Weights of a small image classifier: depths [4, 7, 4], widths [96, 192, 384].
Rows from block 8 of a small image classifier, named by matrix and row number. Rows with one number belong to one neuron. Each number is 128 + 32 x the weight over its row's rms, rounded and kept within 0 to 255. All counts start at 0. Numbers have three digits each. After the name is the row's rms in percent of the matrix's.
After each neuron's rows are labels from the 100 images, of 14848, where the neuron reaches its highest value: "patch colour" is the nearest of a few named colours to the mean colour under the peak. Only what is clearly more common there than usual is listed. The data: single printed letters, digits and signs in grey, bent and noisy. In brackets: how many of the 100, against the usual share in percent.
# fc1: MLP up (model.blocks.8.mlp.fc1.weight, 768x192), inputs 96-191
# fc2: MLP down (model.blocks.8.mlp.fc2.weight, 192x768, transposed), outputs 96-191

fc1.439 008:124136113168117103130103165059119093138139105038107095151098067153176138154127101129150149165124139177143090124132160130091133102113168126175089088107060132115150099069125130122080126139172096077096153109098099088111255187083156092119147124134065113149116104118098140088143112124097130102
fc2.439 010:133117108164114167129134110084124149107123126132143194112096176117098131135096148089108138137135138098105088119087144148133122164109180152088103179182022118121130181131111094109114088167086044115139100117142086133140120162179139181176080128062083128140139089124161102087109146148122123120
patch colour: grey (83 vs 17)

fc1.390 120:172096157157128122174169139132117112072182171154119123163149117154131141175107169089164192147093201125143121129140132126153113081080142103143112109117079165137161116124184125142128063106137134150094132159104178114163094132107200123082062132081135163108174095132134173155110153132141090136
fc2.390 125:115174137128084188111069188126147132115123089086157187129134167116113124113074142088110144133161134065196142154094042142147100086129097121139131186109135130177197148132113133172142086183137155110147134099140148160121108127138085103159119123179097133137121096106104103141135158165104167164
patch colour: grey (39 vs 17)

fc1.250 100:116145159146179137152141171129133151126142146072130172147118148123144075126116157145146139169142115131109144196162128168106097104115127135113139146133128152134116151136086135136192124142151048170157059146108090105155190116129122183155177129140141158194136092087120163128165155177111090134
fc2.250 105:139146117139138172191129118081160150119137106141212157109150095155138153123132077152149106101113100174048095174063123102044112135114151146157095094109150174110167156125144091164098095139097151139119161137179157176113137173125163046116101096181083164160134145064173106169155147177144000082
patch colour: black (79 vs 50)

fc1.404 024:148156106118149204102147135238146103083178111101162112136085088051151072123139117121129063110116106131189103131151124137111092091154155157109109174145180097093143142066152126159088115094046151126126127142096143166151111119110140087121156116121086132089119145167162107153124110128127167145
fc2.404 027:092128109125068136120099133226141140076141137102152108114147158087127122127131143131149180090179118158127115103117155156134126089131123161116114068153113189190117054087126096163110127193130127119137154212123141119173103125115130110116114095107119164172052120154171146123112089067194144102
patch colour: black (77 vs 50)

fc1.605 110:146128112112097128117137142095117121154104089158090139130189149088083105142111111130158156128104179167120130060120145086096141156135137122248096100079122101154136102177129145160141097160101105186131154196113089154138135115109100130114164146076167115065161052140149151160158105068116130160
fc2.605 111:131098118137118161087113161146174149168163149105149079098149104136125171148150092112132153137164144164121073083111118095122174117106150175138174255166122087108172102114102126164090128163115092110101150140164199162173118079127156129112213104150138136102129136124145130133141132220128142142
patch colour: grey (49 vs 17)

fc1.647 007:133109110143120124124093111117156092145141117093074153154098102126155161161136143174155092124072116140105104075117143142085130136111145141190123044102182136177114091167143135130131129104115067112096148132107161071103200147078174122175157137089045108135111126120161149161109066112109148099
fc2.647 007:123123097148102060147198167140129104136131153111118138110077176130078078116178215115077139091185093136111116091129069160122042116166161201102157255169100128134133123137143144132078099118126080095182133104109122161146128132150137130155152116112151085127164083118164086095108141114146146136
patch colour: grey (59 vs 17)

fc1.430 018:028141149140145202161123114121125155134170112167117159090173179087141162134109132125067103125232126132126113117128111141059162116154166126185125119131170143150169121150129059148118101174083150122093088100157117139116111143119096098135157137106144086101106077153120126104188101153120119155
fc2.430 021:161157075167089131137147177104141164129180140120138104120118066128113064132050133124173131141106149140134166094181125170098154130092131099114117240093152135186129099145144109144086089145108201133078152120156147129122202118122162152103139116136110205071089133150134150151146121101120140101
patch colour: grey (37 vs 17)

fc1.174 180:161135137121150110157166127169143126121133135135129126061138147163159132135128136090133129123104111133112086107101113098095116145072150121103146161166179143203157127107141109118171138157114130127138147094170117144126110092135153174121114091108101154138121165118146254145077183173105132159
fc2.174 160:091125103079139187141141144097140126143145156137080164095096162205151114084125139104145119108148153172099111097117152130147143139135137157179177131115217105121148065142137102133128120138108140100183122111118179129171128167118177132149150128102103081138074120122165102111073109043158139151
patch colour: white (100 vs 33.1)

fc1.248 095:119134150147128186116093146144180196122190048118169054110114144145155142149119105135142174086133121100083136126062137125090118106100148176145141135154172148174160170132148135152143102148134134104128153130050097143177206148164141121201145186158149140148118108133118130145166171106126137127
fc2.248 103:102115111129095144166132115171110107095178187074146125146125150090108124113133145108148159115122178206139199117106155164073137146072151120199049136142134166124122114109115120188094094163113131162164162102095128138111170091102087098078085197037136054157128086134146134126080140115164096113
patch colour: black (77 vs 50)

fc1.657 006:135131089149126158093076144116092078112127115103159129118103104101167119125093092109116093124144103162087117139069121112113131122146169093168123079119133103128132168099088151144088116129161091105157134090068082078119162126101139084097131128099073079144118149080100114148113177079127054115
fc2.657 006:124130073124143113154074154140135148140114141104115127122132182073159167183099130158100160064125130141139079154068140094119139073155174097105191196141113094137091113122136082120112106171106067108093174134136161127142106123162149112150133123110133150119163058198162109114134108126108166121
patch colour: grey (58 vs 17)

fc1.638 108:061095205121178130100114093084100068155191160036128135145072162125163144072075139131185108110101160153116093131134135117113122077111155122163120117126109107134089047124127131148108162102131177114096076076103070113157171158142115091112183093161107152146106115122159150125099112152118068102
fc2.638 116:111096130117136067171146091112187136178087113089139213131128131156091134143123088142136109125126128129066150126108136151160142129187157106166159162194096126113128101114159123136133090135207097205085077125097166106128189155108147124098155155123199098159067149139171120135136124132061166126
patch colour: white (61 vs 33.1)

fc1.361 006:162100108095132128136130136175123157138156154125198143123167076127108125133079168105123134105168110119130199093153091105153130102106076125037156198130114148126094157143157100123147125105139143160121163139148110179130049123131122114149110135109204152112192140125110126086183160159138139144
fc2.361 007:114140104132137113126092112143127132098118121165100092135136121098113112113142119139137071157111163149127164123133098078097149108131118134150152000094115140090134154034106148172148185062118171168160146128113091171118127136105123155076146153160108188123171143067089107160195170097167131078
patch colour: black (79 vs 50)

fc1.160 149:178166110139158139132052124127103140163155102090117120128069171073130155116124120080101148101107159117166105140217139074146157141132152101124167143136076124125112155129146083150130177123140065114136125144103133124084156126131116127049121086106110087111128133137141140147110135078143199160
fc2.160 163:180156105146167116187132124132132193109122155163140194111105171110113077097149173160079137142111074130169113099135045097101193108112116112116134164139144116091115108152138138106171106136120132134099143097167109114149081143106085125146071178125067108154127124115098128158141134054152155147
patch colour: grey (53 vs 17)

fc1.386 100:137149116143175132172159119180142128105127143099110105073128199161185152116139132187090079125164056089158150073086100138116058076168112149156141154117130083149086094119174200150145176153140102142132087088145180144123155112152127156098158100136124077117099161124080128134095068160155094160
fc2.386 111:120128101163114064179144157083149097176074148145092170116132108180106158156153188159120123129154186137072143166154170180138127066190211098117180146193103128139107121094165191176159128108104127074158149141143095109173131086163085106153146096082157124094095178092123152150079090142171119162
patch colour: grey (37 vs 17)

fc1.757 009:172091096137088113150122136168132153164091110006126151135096102113168101130165135178158104134188128130165138072111126157099071125065137109128089086106128173147150122099113104114086103107123074124113148150115131103145162198089116156186151100163106127134132125115143126090152135143070121114
fc2.757 010:102138029164099174158182105165147129064137176154144157107108154156141074166218177136084108133186134126122137117120112190121121130162143190089123134170066153143137154109160136182118085132120111171151111168158135136116127116138148149167080105070109137107186068121195093102120147138190110108
patch colour: grey (40 vs 17)

fc1.355 029:060146164147160158079113092143129133153095100156070104108158121078088147117108127120110138159147106151086130162120081146129087140120144072232097097159098136134109137128109176181102120152119127134091099135084117132108111063147139088083144119116143086083113124138121124097136065083150037155
fc2.355 031:149131155076140056144130147154128141130152126074119110094157104125158120120103102093142137086102146148136124158164159099104172078072155159150170255072124118101105121114132160082105058155143100110118176119112220156123101140065177120150137081127203132192106156126123105161126130201158134166
patch colour: grey (40 vs 17)

fc1.734 007:054158112166154183120123107084134147122167107159105134095160139090134189117128111134084097111091093162113103190127128137073110142128140099226141077072095083149146147079150170108140124168157118125126124122112113101076148110108124069097164123109088061148107106119138125078156114076131093143
fc2.734 008:126156106109117070173110150105098144139154119090163090125139129079185123131017096120143115111112169181156141111116192104090175100076185133146185236087098129120111100156138136142120137144110121075108139119170173145104161080158132128129129123175125142122104088136115079130131117143042162104
patch colour: grey (36 vs 17)

fc1.533 108:059134143122129121144129152092086139133156085091136071157103135075138132067098135161097141096144160101118119111150130138159085137118173091114104091071101099114139146147100127076120157125193167222137110129102114132152112103140080099049181123171148141121177125114122154119144163171158061143
fc2.533 110:094204110145177079153102080062147110112137109137109203120132146075141136178135086070086100154125110101126112138121124181135096066117162174122121127092104077118106140116139094135109080081133112091119140120069117121179121155128171102086147099148180099137172131135168063132148090118127147154
patch colour: black (75 vs 50)

fc1.177 148:074064077145130131182122139108097144125161116113113104093157147151154125154119102128086084093151174111121173146116171120075057140133088166126141119137143136117154105041145147127136183094093098103135113156097101141116145094119122100109061170086142097096132080158167113117116142112160126143
fc2.177 143:118131101134082132106072120107118129211115119144151095147157158159123099105114114095121164101100139110108175125157133139119168188108141121054069162114099133163094142105118175155136146094115149148182162140201151096148137146094109173083163115113182120094136052039101161138104127132156128151
patch colour: grey (66 vs 17)

fc1.182 124:124121112138122150119085144098153160164121143113116136123144160171118165075130135126115205055140120112134114042142136182151140123224092138203125116130112105156090106131110180082056163112136134142114178119124120129127135195099125133140168067186135159111208079110196099176167100110149144107
fc2.182 118:095148127138145132074175148129153168158152123129119173184112155117140157133151147091130106126118150148185139210150118117061151088179109183099110131097088128154170138114135151103083112124121150132158095101129187158172102114132140122140181169099177161117095113173152046114120141159140111135
patch colour: grey (45 vs 17)

fc1.137 009:152118086136122198102147144150107119103149126147205133137143124125122113089047162099084090140167100139148156136115067102100114138163074107079143164092136128111127178111108067151117100124115135187148110130170091184121094141066050131104119170111145080163174175101196116099169085118115121160
fc2.137 010:113201139132143134136103174138146138113149135166090054056152114094156110185077134115116073090117137139140169069155141101143157086132106101115191045069127107155103046059134074139088110178134134135134184162147156118109131132136101102146110128147091195073123096104114145144175140105139126093
patch colour: black (75 vs 50)

fc1.542 107:147110106141115102075096093110084144135148120137164160133144146094105187105205123167146156124119133133175124143107145131156131149127152155116092183107214131100134155130146198097124135147093157206138136152143148103094102155108115153153142167094117146097161158105144107110169110167070098136
fc2.542 104:147080116163092124152068078127203149182128099102074151131090185087115086128139125123117114173204127133099152140163113151085082136156104104122106107119198126132116080115095203145089144104159110176078061134135129169118062134123101103153168192129139097130107091135136139093094141140131118142
patch colour: white (60 vs 33.1)

fc1.529 157:110050072163119101163142117106081224103136116091118169119098144121105086143099072186110128117088157139144134105144168179119106164100136121060139173094103149087119169156100110120154113154113110137175126197129135141162140142124092163204129100108096147096136103181144155095093127118146119131
fc2.529 153:077172132110120124115097070132104113139093143166118159160114132097123185126099117136108092119099140118078100131131067163166150105154119128151107146139121128134118140128088195098194161135126176165126132181148155139145154217162088126187105136159092057127154039123134202088114150160142066089
patch colour: grey (81 vs 17)

fc1.337 097:131108115097105117149114166090100116161129159119091151086131102125070135131125111142102133157137126122159103165173108099155221114173117168103115095108107124177213150108133191080191144173097111084151164112133142150107227128096109112159153148118123180115082108038108111090191112152156135116
fc2.337 094:137120155196169072130166114136108109137157151164167124185150110137116088076231130147181129086129135117122154161113176084091104080145147126115153103124110120143196118181149127150137120100108123159127108119133171099173105104102113112208131125118085144168121113194113180110117139137113130121
patch colour: black (75 vs 50)

fc1.483 127:136103111092135089188134145160146111108122149136095197166105136061218158057159121151120132122121130107150178087138072137118113065117206140148095147096118090104136077085116171129199114139119089117123100152154156119207150125142149142077109101132089157093111121158139111141107122141157087109
fc2.483 133:165105117139092122147099129099089161114184161089126121076125179120191134225199118120066131111163135122107083126146186140191134162125143103149111136164121134143136133109137174166086087108155118103128160112152115124117114151057122145092187088121150071074133145140149136113110156113144143132
patch colour: white (62 vs 33.1)

fc1.226 008:099119172105188183151058075132102082125130137171057139105108174135133131116152145136122146160109124145078136101088119107139125132130160088220163020167142164126133130152078120189096122148100117139122095084132091126137165118113142117122114159096169109120158113123099137088154071092129119109
fc2.226 010:140140112120162077128155174158168142156136127098126160124077126143141119137140116126126133130120120120114173147144091117137111062135170102200147255093117084132157128173177147096126092154119130114080144073085175111130135147128163167082160097119193125126206149180147093154109143148150141130
patch colour: grey (41 vs 17)

fc1.759 009:082149155151170144124155108108120113113151166123093130140116172102149174113159109171110125191102123149120129152102114095070141132124154077227092073141154095136168115133137126171093096113102154143121147107111134115123206123077119098090153137103108093139113147115157130098152111099113138138
fc2.759 010:121161151140134109152171154128162114146155096082129129087110121097155127156076164082127145090135144130123134129100135162126174131118145096131164255122117145124092085132144148140121053155161069104130188088108155118169129161169156147159144083146125118107111110129139145113114144140101134135
patch colour: grey (51 vs 17)

fc1.716 130:091092147120142128149128184136135077111106113093099120128134115146113168172090104217170136181118118095106154180116064120139109120100112107088090130166151106151163131132078101170124079096096082130146165169159130122135123106126149144191091175129082109113067125090118109192104114073192147193
fc2.716 134:130140117159124136101136108150177108094086122111164125055174134160093103126123140122156100140135136179151153109196085117145130136120123207117133147132170121149102160126086128166169088069170118112161109111123155181163115111171116161149133091140125178121094081120110186137087106117104180167
patch colour: grey (42 vs 17)

fc1.0 010:118115150119116094162130085104125115173082138109053136188077116152126114117213121160201154164033148139124119148082166139094100111087167063193095055144159125154131100136108133150136151141103108089086176136133149098114235155134163090160185131132083158137120106120083153109115113116089144108
fc2.0 010:096103126167128053141198090130173130150108132121164181141096136180143157136183179113080154106143129122119072182113149132152110217125143144130166255187109119111128170195145158135209097141098059123138146102123132105144138124166164153159127086122173086120159102131185151076118112129140138120
patch colour: grey (63 vs 17)

fc1.158 109:144164090133142135181101078093154068140157185203106134114131120175133241140121151155123132116131146129109119148092156122098170082180170106099150102101185125166180182109088127104188139176196158082178156130144042134171114107093141120148149101094145171075116130109202138141118115102092125127
fc2.158 120:110182063169145095122139115144130098130136154131144145119140164120221144114077077106124179093117180129091135175099109069118113104123181088123138133221137106207200110162113113139153086123159112137109139151122087129160122175114133132112133147124172168109102111129164170157092151142129141107
patch colour: grey (60 vs 17)

fc1.662 112:094139140103102117175127086098122117076134146152177087122191143121065140112095102127165089157161116177126106095138140184122139061151143117096163085152138145095162080174163132128078053122147134079100134174121137145142174159119157109104136171161116190113117182155101166125125113101126118166
fc2.662 126:141117108076105141108174163118143094178126081135120140167132192102135073165119109134116095152112112082155062199092128194137155176173123100129109122097121156117104119121118149133087128145134132149130139096130116132157182169185138162158134113139102120168116178152117148130186181112158084134
patch colour: grey (55 vs 17)

fc1.761 139:073164104065082141119115106147144163090110128096093046130148091109148085133142124073096054161177161110113131117123095139113139165117124126116127157142097118115139124115142157146119131133116171102104148137069120127117151176104155076169173153163086231090147199131155109196089106152211160128
fc2.761 159:164111131116093146124156124120105152152184129104054068131145097133163166166176161102145159211131136133166090134124103096114096130129086130026110128137125172113084146150147155156109154172152121156112155098098149140118158069116138111158098136151141162180138106211126100176153110115153159074
patch colour: grey (48 vs 17)

fc1.626 133:115084115111210140116163128088145116063118134150124123125098145047131099134096102092057115172095190142127138131106140096089109141140107151136135100149114116109095122160128118111141087211106157114117086185086068227116156162129138116085148188164172159122099159099100142150133151078174189174
fc2.626 137:110144088110199112117121129123145163148120092070142133120109156115212113097108148164112159133133129112179134101165105087118112139171133126170078200102117074162146140098087113160143181110097154023124167208147134124133125198056136126200102130165115125107126139156082125142113143090137153093
patch colour: grey (59 vs 17)

fc1.655 121:168147123112105124122070091152133180130118122129145139113171148104137152147114116111081142118155100120105129136115140144115150125143123164122135152122111110118128142121136129133089162078119095122154086102121134095132135140088094148115127112091160140135138181118147012122060122182133115079
fc2.655 127:053096113113158151082108123159146143093107127170116138139154121034080130056219136130180083129114115069041103146091106105106120092111159119134145103156122120159103129139194114142120149123135118063122111115117192165184092105073126116119119125113107136120131126102143132214185087141115138143
patch colour: white (90 vs 33.1)

fc1.187 055:114139110163088172130127142086177147165179168060144131121133100139155131162122153170150180181047120113077143135200081187138112147135103180121152129145117131150168090119134177110141113202157158102065142121132195170127165117119151113167145111163091197170117090133149166165155137148113133099
fc2.187 060:096124119133117038136156160097125169087139102158157152103144142128139109053139123105211101108142131130172140153083203158134115163090115131123114163103102157076131140156171097182111120083082155154106139180145103099141136118153068096131075140125173095173124130139152136161157118198132144145
patch colour: black (80 vs 50)

fc1.395 139:138129127084133149110087152134148151146094131088089134158205141043080182117145125159110124153138176128174101039133136162126099161163091147133146142169167133111076159129102164150129118148125159080101112125099118140140175145131119143183149125103151145147109174135111237134136122178203157173
fc2.395 142:103123183103134171100162135109108166162133121143103146147117124069106103098199194125196103110105095178092125092112102130135120125173136155132179110107096170176108181183133128139127110150114085127173143152214114146162144090075118161128143100116066121143122118154122161185187143085151150140
patch colour: black (85 vs 50)

fc1.322 141:146151138131174131128088094121145197121122164120155116129173195073133168133151109138141139176154117114139132171139149144154125123126103089161157124109156105153120130147117133178145151140143119151150129113133147136133093132135110151137144116108141143138090146147124000133068124155180128117
fc2.322 126:066144164100156140116187097130101188123149125131138164122159099030122098106184121104090045142114105134122180143131082115137171064108153117116117140168158139157063134143104096174117169136088139102109098117163173133165112136110129107094131116125085123150165138130129133218221057127185134127
patch colour: white (79 vs 33.1)

fc1.412 111:173153080177127103148106082129149011100145085135131167086107108109079135153074175105118114125112117130192098178204184157148101155115159134064131158127123173137062162114101131082170146136118164144133095091129152122105138095128126132156103136125149154109133144128107108157106055103156077109
fc2.412 117:133119141113097166141129147139147113145087231111147140133157150095125074138087142122140167129107117122172149128125123182086139151079060041089106119104151121118131073107061135112139139099166171118120128203104127119080130128103076157138093080132127113158094165163142110132122115130176173132
patch colour: grey (52 vs 17)

fc1.194 099:204106124167126094061145131180130155125112130102125161123133169171157137118155090164117111121090119090103171111117154130177143194152149095132110141094094096172115143111132157123144150152133091150082100191121128132138128117112179148149162137092160211183159161166091166110153176157186170133
fc2.194 093:105043144074107116148125094131130143112155139130122132138166153120104176113151114156162121079171172120135119150165126158154130179198137132119184120107116067167114155143110177112157142137170177077168111098110142150141127086102075157145121211178098113134164106125169164054135161167109173176
patch colour: grey (37 vs 17)

fc1.38 115:161149126133087142130155118101090136114076171130170083125152133177092099118174118096123145110080084160082140142156079136125158161108094150067134170170098104084176167154157110143142094128127149111112153221112092124151128151087103147155125128135094163020113166087157135097145093114107092093
fc2.38 119:077158111131184136186074169141131119132089046143120104135109134154117099059134147134221096101139140093090126119117064042081116162196096145098121093155125170092150128155133113106106155162135144137129169112101116139106167158105210137145119128124116078134076134166125114134168129149123134093
patch colour: grey (67 vs 17)

fc1.304 007:134121169100137161117164144162120161085094178134131100149150137124121128055169154091152120078074135100146160114135160068141134140153097113068082151147135153121148096156205048105146106100081158103088142133112167161184141115156108160142093133107147182094188145133117099108121152168143179177
fc2.304 008:075099161102136086113115127122137076125150102149119150133153149166074128087176133105175150171138127115137156150154118154141130134161132129173143000132099133076103111115083203131132144080150171132159132090134074146167164130168103143086158144110100166123106156101111201117119113059142108088
patch colour: white (71 vs 33.1)

fc1.604 007:161144126126119132148113061141138099163131137087067118147081131125148137144143141160117119139069128149080146100115126137087109108104147088212116079121159131181125093121118097194091117156074094125115155127096156114130255169112148108144132166108106127115170132119130140141101067124100157132
fc2.604 008:118112127108137083178203152157158086142167173105138140081138135154116115173194130083050172109164127098140115115156048161115127145164167147130187255154116102098116168146170085129147048149122101110155184096047142151161138124146146151136103113104202131115208118125192131078129157122141119120
patch colour: grey (65 vs 17)

fc1.124 100:201116111150128099111093166136092224120097135183134082139090089178099141089126084154119102134095113089155150117109118132097166099088060103147108168143098124139147189137115130140121037147141117182131142112121110081143143151118142127176086146073117121100117111193087152176109138099120110150
fc2.124 102:114119124096157088106184141120105124112151145132153073151145135067123148175114113150128099143153141160083153160142109140092111170084074112088133136185119098144096121114145083165085078151122096127184089093107180166121169080131155114155124175078166123099137168094143168108065159125085181113
patch colour: white (77 vs 33.1)

fc1.338 152:155160099115121135104156146161139124154099080114110136150158125178131152121092131156167141104121115133135135151074136115137137141169133157126101130247085049088132142131135133146176140155145136136143140128106149142123184139129125103142163132112107159132099114144128116186070131117144119129
fc2.338 143:180119141118138078088090138106099135120161114115151087138169135192120149161211158139130182125088135151190161158146158135176161122162113107117130145202121132136147219099137128145191161135165082184131149089109040152127105122069132121116098170149115127128067082155086105066105100076104128174
patch colour: grey (58 vs 17)

fc1.10 094:141090140155138124164134090180093153109182181188103110164105111110139064138156138118185134111057121067131111104129162165134117067157106122118132082157106137140081138108140141083115090086102096134137052099128142185143176187105112127187125141136095205176135152133163135151109127110125177157
fc2.10 100:077136155136130098126105088148134090160106037141118130116029159133124115155114187115156109136147117110112128136117103111162111099132139142220085179084122095124175110115137114170171132131136109105144161093122073058150069096094080132127129109104172128143198122131126168118143133089156128177
patch colour: grey (41 vs 17)

fc1.617 122:102149163165213122126139116133199117145063164163047157129153100112058107139117161161157138143077078081206107135138164136136097022099082116136113177140095131137113139136133102139101106130165131159147140096106157143171110106138156151107126100071117143136109083146118118154072149097086150109
fc2.617 129:104157101162130071128167066172098144166136123138114100098104100149133186103132170136130134125137188102134090148131104092175104149121138201033121124103151132054115096163119137190146168138132124044153158184072194114130099120125128161159165135152104109124095139098109148136111073160136117099
patch colour: black (75 vs 50)

fc1.110 093:126112087099099193126081120171157196094116133074155080076121152091186160110115119118057071115063042093130149172162148155150049145112116082109138152101119161115087134105168125123109128089055094082153221144105079102178105136163158166109116133121189119114178165162146140120161133159184139124
fc2.110 098:076120124085142120109118106177158094109123124133134129119130134119124102111147132109146094153162191100152151144087125122156173081135112147147156070090009153104162120074168170227087117115143107114144120129168141113075172104106104159143169154088110109155096112143136096150148142085123109180
patch colour: black (81 vs 50)

fc1.601 051:127136170154125126144156122080146113121196125180100163186092131112158130196122115106154151085125164165155154159063167092160148093111137171131121139109140120088118181152135145086127149170161136161166135118149089158158094128191108120094024132155142104177133103170124142125167152104137162133
fc2.601 054:112144170122130150139083082090120155152157101109101137112129120122126136109049121148092210195102088094133114149109135132131140147113141117124069109193167123207158153102077043172173189074131160137087156103117063081126141184140118089097164160109164167088115104115144156156140115115103166166
patch colour: grey (39 vs 17)

fc1.466 009:098139115186143141093110056120093116106127101156088096093143128110144133124081109152103106172129120154110120154130098107086117139153125062238117079145112129150104126087169098168078104164142111146160133132112130116110188114142139098056141149096095076107144123098118106107075117071119096154
fc2.466 010:129169143093122150174143139128120104154148114067139102123127123107161117133056127079081152129121143099177129077134134126122220052049154108139167255111076129095089070090127099102130054175111089119126167085093162117155156111161162122161126104148124126150108103127116093090128112109101142149
patch colour: grey (56 vs 17)

fc1.649 151:100083170122098099162131186136158184094135142149116100131142134107111154159175140132083094142119131123164149124140104113152153121140166129255154079124154151151104129203094145079141152095128086131092182128093129133114201141148096074135183162102142153173139177127160122142013190079140187134
fc2.649 132:148126141125106136167088102120135154120118151133101175136161126104130141124135149163138119152146136173169151144099139158156119100135155089170154255129153133173142139111083117106134152157120125092117094176166115145112129114129087148168144149159096124123089125066138103084151146108127164143
patch colour: grey (76 vs 17)

fc1.227 173:154182138145163148117162122155101125126126112174113127202165166104161113141068125083146129152165124187115145143194160131122154117103123170098104182123205117076124103143143156120194146104151180142144109103107152124111135106139106175139119139148130154164128149105182036164061134197106144111
fc2.227 160:124140167065149155146134113130117127095142141140134152166077116200156119137165147126124098089130129167104099082103116095132125150126156094136138105078237062137141135141111123114122190148154138075159139119125165097170114142120154122102127137127125139154071134173177075098130136049162130150
patch colour: black (87 vs 50)

fc1.343 076:137091130138099106137131124169129124150169141133152161128087156127144136065163134128094147142177093146124156153027126183133171149158061077086116135093127114141122109201122147154081123115138171198165134102172115202079105194145155114114129096125158122129173137097168119134086150104165138074
fc2.343 074:153145143091151129155125159157198129133175097175115119123105104150081065116145149111137118137109135149127158194113073151103172129185145122099118056098128169109168172118133155158115164126193131138154183132146131096151189152140088180152183180155143160137114120148146144139174118110154175171
patch colour: black (80 vs 50)

fc1.562 125:135116155111197115135108139119127147073151146136074136083158160133119112137146184162104100145070151112158106159208124175124089100166111131074106088156184137104174110121085044123159095116171182135125154130082109110156095107121160080087122128076121174173129111131152173115125061111109092116
fc2.562 116:105076092098089186131126095133120164098082197145186142088084096136138102132143146133160164147073127143123134075156133106108186062161114129169061093081089173121087111141138135141161138164178137164085139132077107181082157144123172122153137132161127168136122116127133133092114111145139134170
patch colour: white (61 vs 33.1)

fc1.596 006:127112073120115150179141170110067145105153120139185140146157076109127084111107128122112086077125125152157183113109057103154111133136098117092203159073129136111123189129074144136105120115093132164102104076170090131141069144067085090153072124119180121137138156115155103105185124109130145133
fc2.596 007:114133120150171101128106103145142186120081150137112129104163158146138111152132143165090103060105169147154156107137125121095092083176133161122157037060144143184204085081156150167094155147143148134132151170159165123122093121098080107072092161114161165129159122118087154146190140128146192063
patch colour: black (79 vs 50)

fc1.628 111:156158091118170155125133104126190132111103188136097121103148101078140103141118112102143141187131117137102173127150158088111105130089151130075103143197166154167119127104130162201137126172129141152120162046152148123084128109092110117145126110110116150116137129129178143146079199215116081128
fc2.628 120:100083155067141136106138155107045179086110131143112164169079114151138092110190151168153102085151156161084129097056142111189109145155127168141179140197175032057130120141139129120143155116138121160197180139134148073172123159111136170104127151099109150132167132139136170120097147078088155147
patch colour: white (74 vs 33.1)

fc1.81 043:124140145119144186148140137092160178172103170114170097142106184183149152117136157161139172058117155110106192076133152137145122156087155066148185137155138152167156110143094160167168112150060135091135179143098167102150153151104125115127184177110156184108158116110185166115153119126130140125
fc2.81 047:100020150132157129155155152122114106131157141110151150136130182152111123167180112109084151090157200145158118184093095158156113146151178161167158149174151130108143168177166143108140086120087120133170161087050195160151148107135122138105158128134198096152156151184136128101180148139095132153
patch colour: grey (47 vs 17)

fc1.326 015:182119032153084086070150115178115132139151104105128121104104192050112101129107118133145129145107106127143143132059139133060115081124073186120046143131136120128111067090174142121119135144164094206164131181084134165108118137137144144123127124111114155132133068138175103096101115108148089090
fc2.326 017:175113128084106125175143075179144125102131184112134098086134100095102121107126161110138122131118152084083156119150152132070223133083140121136123072133119166133110115095091094156126117145132123136174183161149134147138168128090106129130125150109091103127077071114196096112157099164143085169
patch colour: black (78 vs 50)

fc1.55 008:085122087165091152111133095113124100160131141095084122106069124193109181129075114162050144147100135150091126086107128167066128129097120110166122091096142133181122088144114119175150129140109107124110188117150094123105248158114135097154196174142085167117153089103125148139099053113084111125
fc2.55 008:109111090130184091175184172134191129142137119145165117099116110128122103144183131084103140113109127068090125117115118134166115163110195146127170248168123049061093135165152119126165079108100137113178163079101134126139170102177180128118092142161124093108132152141118092126145161126117091122
patch colour: grey (75 vs 17)